Weights of a small rotation predictor.
Training: adamw at rate 0.0021, batches of 128.
Data: trained on single printed letters, digits and signs in grey, bent and noisy, 98750 training examples, 12.4 epochs.
Rows from block 13 of a small rotation predictor, named by matrix and row number. Rows with one number belong to one neuron. Each number is 500 + 25 x the weight over its row's rms, rounded and kept within 0 to 999. All counts start at 0. Numbers have three digits each. After the name is the row's rms in percent of the matrix's.
After each neuron's rows are labels from the 100 images, of 14976, where the neuron reaches its highest value: "strongest on" is what is common among them. Only what is clearly more common there than usual is listed. The data: single printed letters, digits and signs in grey, bent and noisy.
# fc1: MLP up (model.blocks.13.mlp.fc1.weight, 384x192), inputs 156-191
# fc2: MLP down (model.blocks.13.mlp.fc2.weight, 192x384, transposed), outputs 156-191

fc1.150 100:509487473521515469486538499534479480499480519528461540468518539519488480524535518482497533517486486523463495
fc2.150 100:480527507541546461488513468493508506482530510492492483538525474525492516495546498494512535467494505477516522
strongest on: the character -

fc1.11 124:499495462479492493464453495515530473489477527559455498464518525536495514495480512490481532543460505520478482
fc2.11 127:478527492517520469467544514499484514533523498476517515504496489555489488524518509439521513478512503504510514
strongest on: the character =

fc1.229 082:453492501523446467469535488490520494493506488496489511504517495497492491499500502533486473479492486522539526
fc2.229 075:494496479480555470495494513507471488484525519496497530480471490545505483475543477491518510514507506486518526
strongest on: dark on light; the character -

fc1.186 105:534482468515482485460493558520499481442465510531490503481480513518494519510528518495488460555524497521548507
fc2.186 108:496496505463539538504468495509523490478543496504522517496497529509519516495471526507506507551498495505459475
strongest on: dark on light

fc1.224 172:448524532520469494531496453479507502466513495490476496518521467481482494474509504543495520484507505519523483
fc2.224 202:476515505523503491494452492498533523535510502508464481485528481490500534511528481483511519509484517479515516
strongest on: small letter

fc1.65 083:503477486540501516477530538533506496465554546485535517476477505528485517555514503477515494506517504502515483
fc2.65 079:502568489529474466502506505465533488558478477479510492555467493504486483469481498523464476461488486503524494
strongest on: the character -

fc1.129 052:513456520515502492541538477505515491504484511495472523485491484512539544512505476529484514557533521483515507
fc2.129 060:510508501483556514501500510476477471514528499515504510526515504518474492477485499497509501500528495488471504
strongest on: small letter

fc1.112 173:499497513513441496523522476493528513467462453502466497514514484478500524492485469517509516511505519527520478
fc2.112 161:507546490502450488522492529482530508504484498494494500503506508463455492471469503509464490493494499503500503
strongest on: small letter; serif

fc1.163 144:486479510493472531524529475501512511447491465478463490526514461468505538499489473505495519536549521500566491
fc2.163 130:495531502501455491535505521469497507505482495493489492505513514472463468468479507510477504479505490511498498
strongest on: small letter; the character y

fc1.347 074:495494501521471477526573464510551474508484465486458484505514522483512534500498508537491478505508487540510541
fc2.347 073:493532527466518494517455491487489482498504485474499473541503470501492484453489512510521495526551502510540481
strongest on: small letter; dark on light; serif

fc1.54 259:506466465511514502448450540538490489496530542526521539461500497547515510533509496463525486489487510489499511
fc2.54 262:480470487526517498460509505530488514465499478478504518485506475558534504527538482455532509494494520494507522
strongest on: the character *

fc1.110 077:503463485541512524513509527531520506486525521501542516500487516523511533506541497472523512484519491505495496
fc2.110 072:514547479533463487536488519464526494588468496497504486503480487523460493488460490531465477467489483528543490
strongest on: the character -

fc1.165 119:514474480555483492457506556500497451513515497486518493462494519541518505515512516473494464492493491543558478
fc2.165 133:523515504535509509480517519494525496479495502520516493490511506497505509520476500474478508459471489498492498
strongest on: the character *

fc1.231 085:465483499494535502475516479511502462501448463519461516460526522528509505487519510492479498531478509534482501
fc2.231 085:482475485538552504472492488528518496484543526509481487505521500511515511517531493483528539495474506481518528
strongest on: the character *

fc1.130 096:493466500572471535484545553510515488465506513494529508532488498532521499544485497462499490471496481521560492
fc2.130 125:528514483524523507486493507504520495462494526507532500480500501499512520513487498444475505472495502499470487
strongest on: dark on light

fc1.279 137:465511524538510488532496453479472517497522506502482496513509466481481484487529493505516507471535517530538497
fc2.279 152:495488467528513487465463505527546492553502507516497517455502491520532534518532494460525516485466503510484506
strongest on: small letter; dark on light

fc1.139 106:485497489542494492496524471511501463472504472483492531507515487484468516498509527520503490496530492552541457
fc2.139 098:478535499522559477491494492486495495544518546503465483477536470498494507534537494479509516453511552484494526
strongest on: dark on light; the character -

fc1.282 073:496463507509538512485499488547499492455516483483479535497554521517471500499521502565520524510506493549494503
fc2.282 068:526546517483509488503493512461505485514496478513506503499467493507471474431491520489498480524524493529496494
strongest on: the character =; the character -

fc1.35 076:501505504531484506539542475497507495475493463470472502534502515466502516464508490510477494483504498499524547
fc2.35 067:483536536460538508524488498468489520542513491505493504501506512480475478450497494530483526549523507447536491
strongest on: small letter

fc1.131 077:500476487534526519489492513523494512457550536527519499492497507537527502517527453458528516503532527487512489
fc2.131 081:509533480512474512497502534466527481567447482503531515516481505518458494489479502489479467472500463541495479
strongest on: the character -

fc1.66 069:494471496517491499540527486541471503522497515484501540528489501476495469475496517551493466478540493496489527
fc2.66 062:486530517440506494550467521457470508515516468486506486487496496489454474437485493519521462546504527481478515
strongest on: the character -

fc1.370 060:504480491513522502482505498523467484463451512535478518470522507510504510503513510504521485526523478493565503
fc2.370 057:469523504457494508519487511443477511555480472501512516532487491478459460491486493488513469531509498525455485
strongest on: small letter

fc1.331 053:480480502522514516497541563515516492494505505492475516489483496499508526531492497517479516503514485475561508
fc2.331 059:503539500443512500540491562494474514541512484504533489521471485490484482475498479507505467544515532509492518
strongest on: dark on light; the character -

fc1.57 094:483514440514529521521529472513476500503477495483494522506498517493505465472540515526486512459513486542478513
fc2.57 093:490568522491514512538474514458481525506536500500484460525510481469476454469492489520479518479536495484506509
strongest on: the character -

fc1.82 087:460497494525469476483536492510540492520482490519472502496511516533508504488523521542468482534483527526505522
fc2.82 085:513476478485534504465488523519499488460509535508509503469472498533523497516523508474514499545501508499474511
strongest on: the character *

fc1.251 056:489458500510470455497517496525499498479465524503456520499509530481541503491490494536492480524552509498526511
fc2.251 056:514515494457529512506494547461455480525537480460496498527494492528467469485498477499479522543520512483455492
strongest on: small letter; serif

fc1.316 068:473508488475498495513476550528506488486506474494451482498516486520488498478500502488505504558512507478529508
fc2.316 080:504529537475520519524464515497490511463507506502499489516508519481495477478471514478486506538507480499456483
strongest on: italic

fc1.261 077:508505512531513522492515506493511500436549514519505501476494492532490516483523496468528542476533486503496484
fc2.261 084:514554484501486481496466543467502472629476487527525491494474490505447501494482503498476481507508474536540509
strongest on: the character -

fc1.346 094:479483497547489565500524531511527519482560492483542497508519448496534546543476495472518484483500486493473499
fc2.346 092:533518474524474475481509514497543469560458485507498509509480500513466512467477522500478500491477482512506459
strongest on: dark on light

fc1.102 165:550503465513480496467533496510504500473485470465522542495510509508471495492472513451514491510483491524501485
fc2.102 163:479512557543526508521524461488489508460552526482465463520542474467505501509530497546506526470503502475532532
strongest on: the character =

fc1.44 252:506468459520525502447451544535498499492536542517527536459506495552521505533509496453527494482495515487499514
fc2.44 253:486466487527510508454517513528485505468503489485504519488503481557530509534525487463538502489491516489505517
strongest on: the character *

fc1.356 074:489493516550508529521500535501471466497572529495501487492500480486517533514492483501473458527549473486566490
fc2.356 069:503536479466505510482456528516520483592472499556497485474496518506473484475502508479501502504518479499460493
strongest on: dark on light; the character -

fc1.103 167:539518490488479517525486528489494495488502460471517542524495512482478495480449511499476454542507479512514477
fc2.103 157:470523486489549448506495488481478493475535516489503502499483484522480482484533499472519505468521515488471510
strongest on: dark on light

fc1.252 156:469500545512487497529515455482483519469482476485463467528544455501487486485523508528495526490524513532535508
fc2.252 169:478497493530540477479437479522530505520532521529478490459539486486512532521529494471511523476486511487492502
strongest on: small letter

fc1.134 057:524453456501504502527539482530452462533493491521463535503509518509523525479508479507495448518518492499534532
fc2.134 062:505528498426530511520517551455498507553512490476521491544486489499472462466481482478511478520533511511519482
strongest on: small letter

fc1.318 099:477473484480521469471502496502523470526464473547454526447508539539508497500528501469508512548472516533479500
fc2.318 103:476502501525535463469532513516510505486533533497493500514511473543517497534531471493527519455491517480538527
strongest on: the character *

fc1.206 094:474462475493478475461500480510506486506467506526443495481528512528535478523503499482525515531488510515513528
fc2.206 108:485513483519559469489459531507510506451531543506518514500488495528506505493523488455516521480507497501483518
strongest on: the character *

fc1.340 136:480514514500548548507464497497488497511551512482481494486523506494524558512484484515502478538531516469551497
fc2.340 141:477517533497508498525461478495504524474503504518481466511536476464492502499506484533503530525485508482498523
strongest on: dark on light; the character w

fc1.10 227:496456460527516520454448540552492497495529542524521532464505492547535519533511488459531493481496514480501513
fc2.10 242:487456483519508509444506507542500507474499502505503521473508492555536517536525477456532527494473518489499513
strongest on: the character *

fc1.350 097:479483485489508485478498491504509475504463488521455518466520564538502496495513495498505527543487513532490512
fc2.350 104:467500510528535471468500494511517510466538549506479481525494484544523505522518498501516525467484516477527530
strongest on: the character *; the character -

fc1.195 086:496479506533515484517493524541558508469502489501472519473526497476509514507512514532480518490477495538505477
fc2.195 078:504509452451523488515503515505512471524505520500488528467485542500493498483499536473501494560461483532472483
strongest on: dark on light; the character -

fc1.94 197:510510512529481473520509456484506500459528505466485500517506493479471493472483528522497508455518481531544477
fc2.94 212:476489508545517499491476474517512518508516526515472481475535475482519525540537479471531525474487524473490532
strongest on: dark on light; the character -

fc1.46 072:551503479503525492457533519504501476481442530535486498454499526525488485463498501479472490479523469507510492
fc2.46 070:459513491531521491492491516514512500479525494517489504485491503511510494507526486461493514476489516477501507
strongest on: the character *

fc1.259 118:478487473481522482474468505527534462487488490535447518457531535518515509475510530525480516567471493536481485
fc2.259 127:475516513506532456485537481503483493540538501456501506520502486532494481511541517477525514484512502501502512
strongest on: the character =

fc1.311 086:472461493546475534488528497550492496506538503472492522481529447508549539515505484517517491488487504511523501
fc2.311 081:508496468474538499472478517531480472513498493538518535497485507531516515496530505473502491515525527513529505
strongest on: dark on light

fc1.124 117:471483484489525489501504498484459506473487524493461476498550475538522468500527493515516517498529519492491536
fc2.124 110:492558529503486519519467537453490509518506466502493469512512514460477490461483506499453522491515466505479493
strongest on: digit

fc1.6 144:513455461507465575467481540541517480491493494521497523466482502505511507524505516494493439509506501524543479
fc2.6 140:520466491526502527459502512543538490491498500524512507460507522495526541516458496484499526505456479498442486
strongest on: dark on light

fc1.185 082:492514488514472509501513502500506458461514464474495533504510542508492480489496529523489517516497493550507464
fc2.185 069:469544495465538457511506490457472505515523517485483516515487508526507450481527499477544497559523532483525529
strongest on: dark on light; the character -

fc1.319 107:519478513568466530464518535518506468463512508489505504483495519544510492536489519485482478480475496533536490
fc2.319 138:512505474515523525494485513513525506439508501511529507487508513486505519537480509457471506481486501487467493
strongest on: dark on light

fc1.307 084:502469462483555500470470524530508457482458535576470549444490531535525519492522489506484505522497502540488497
fc2.307 075:462522548544519475462522476475531517557520484476488470537522473531513487517503482499527539482498515476550506
strongest on: the character *

fc1.354 086:499478510533518528495481521507522508426547537493537493493487487520507531533536503474539505517498486519505496
fc2.354 086:518539502515468492533496527460513492563479501506521522514464519513450485464470545498460483502505460515505477
strongest on: the character -

fc1.140 105:483468456487538510483512501524526442504450497565453522453521541532501518494509512488470512510473490514491477
fc2.140 102:486527511548508448460526469482526509512535540468490494539498472513491480512530487505516551446489509473529536
strongest on: the character *

fc1.48 113:492502518480540496521501490473441506497506476471467479522534482492477475497501487500482512536553517502528524
fc2.48 095:486519519552490510516450503487527500460528532532486481479519512503474501496495519480465512465495481493503474
strongest on: capital

fc1.32 066:509474497548514550538533502526488514466514501482500514526479507524531527554496490519503505496537482505521498
fc2.32 064:527549492536468489517478559471523467595469472521514503495479498520486508479475532478496481493481463505495487
strongest on: dark on light

fc1.0 064:504464511521521515525471518521507534449548492496513482491501474512512534535523484513494522470522491486504504
fc2.0 060:501531467499476462534487537465514465574473465500521521517487530544451480462483516500456472509528486513512482
strongest on: the character -

fc1.154 075:487466474511498495501508484534485494487515531495478509503513446516483484498501502530514491506533501532544506
fc2.154 061:494525458534529443487459566478483497549521549513496503482492512508478511501512506475483507475507507527501539
strongest on: dark on light; the character -

fc1.168 251:498464471526521508447454537538492493499539542506526532468502493552523510537510499451529499485491520483507509
fc2.168 258:485455488530520503453507512537497507466507487491503527477507487562527507536526491463532513494489518501502514
strongest on: the character *

fc1.61 064:519485484511486494506522491522510490458513483478485526513488515486510476521541505532492448529503488503534517
fc2.61 063:530552480489511493472496550459500492529531482491514481492482513536514455487500510499490498517515481484499496
strongest on: the character -

fc1.85 100:527488509483466499502523534494504490455477450480490496496475537509516478507477514500479477562505470511502514
fc2.85 093:487491493497555503509454505506535513517561530548476484471507504497514512514534492498503540507483495498446495
strongest on: small letter

fc1.91 085:473495502532498504473519462508486513519507510499460512491513493511527507558519504471516512462499508511531536
fc2.91 088:491518465498525450485466517503524500446505523497520505475467496520516506496515495466522502504479488473501523
strongest on: dark on light; the character -

fc1.100 163:518489492502493517491482513495518543492517444478502517510487489515502501493482466454558513524540542502467480
fc2.100 182:523501489526481508485509489516522454545485526506522525504491539494484510513481552509463492466470455528516477
strongest on: dark on light; the character -

fc1.239 080:460497518524478499549521476490470528524515482490470499519520523452491461506520506522494527506507463537506522
fc2.239 082:519552519480505489535503539485491509439518436469512497513490478490488479460461508481485493533530498499511456
strongest on: small letter

fc1.88 156:513459462548545469479523457540507468524466519502495536465504521525505510527532507480497490466481486524488488
fc2.88 154:507498519566470527490519527508536507490517520508493462496508504476522534533495495528484517445462488487516502
strongest on: the character *; the character =

fc1.327 064:494507472523463474499533502489521513535484507510495504481529525492495536481470481553474484498520503491541536
fc2.327 071:493548511474537508503470538465515505491514458481530471537474502505475473445499510493496510525528513483513472
strongest on: small letter

fc1.30 069:489496495532541514471497507499509501460524510517484527471501503476480532532519481478500514542515514510511511
fc2.30 060:505568489483483467522486503443527478525508466519511488510490500506464496449490536534456475498506475521531527
strongest on: the character -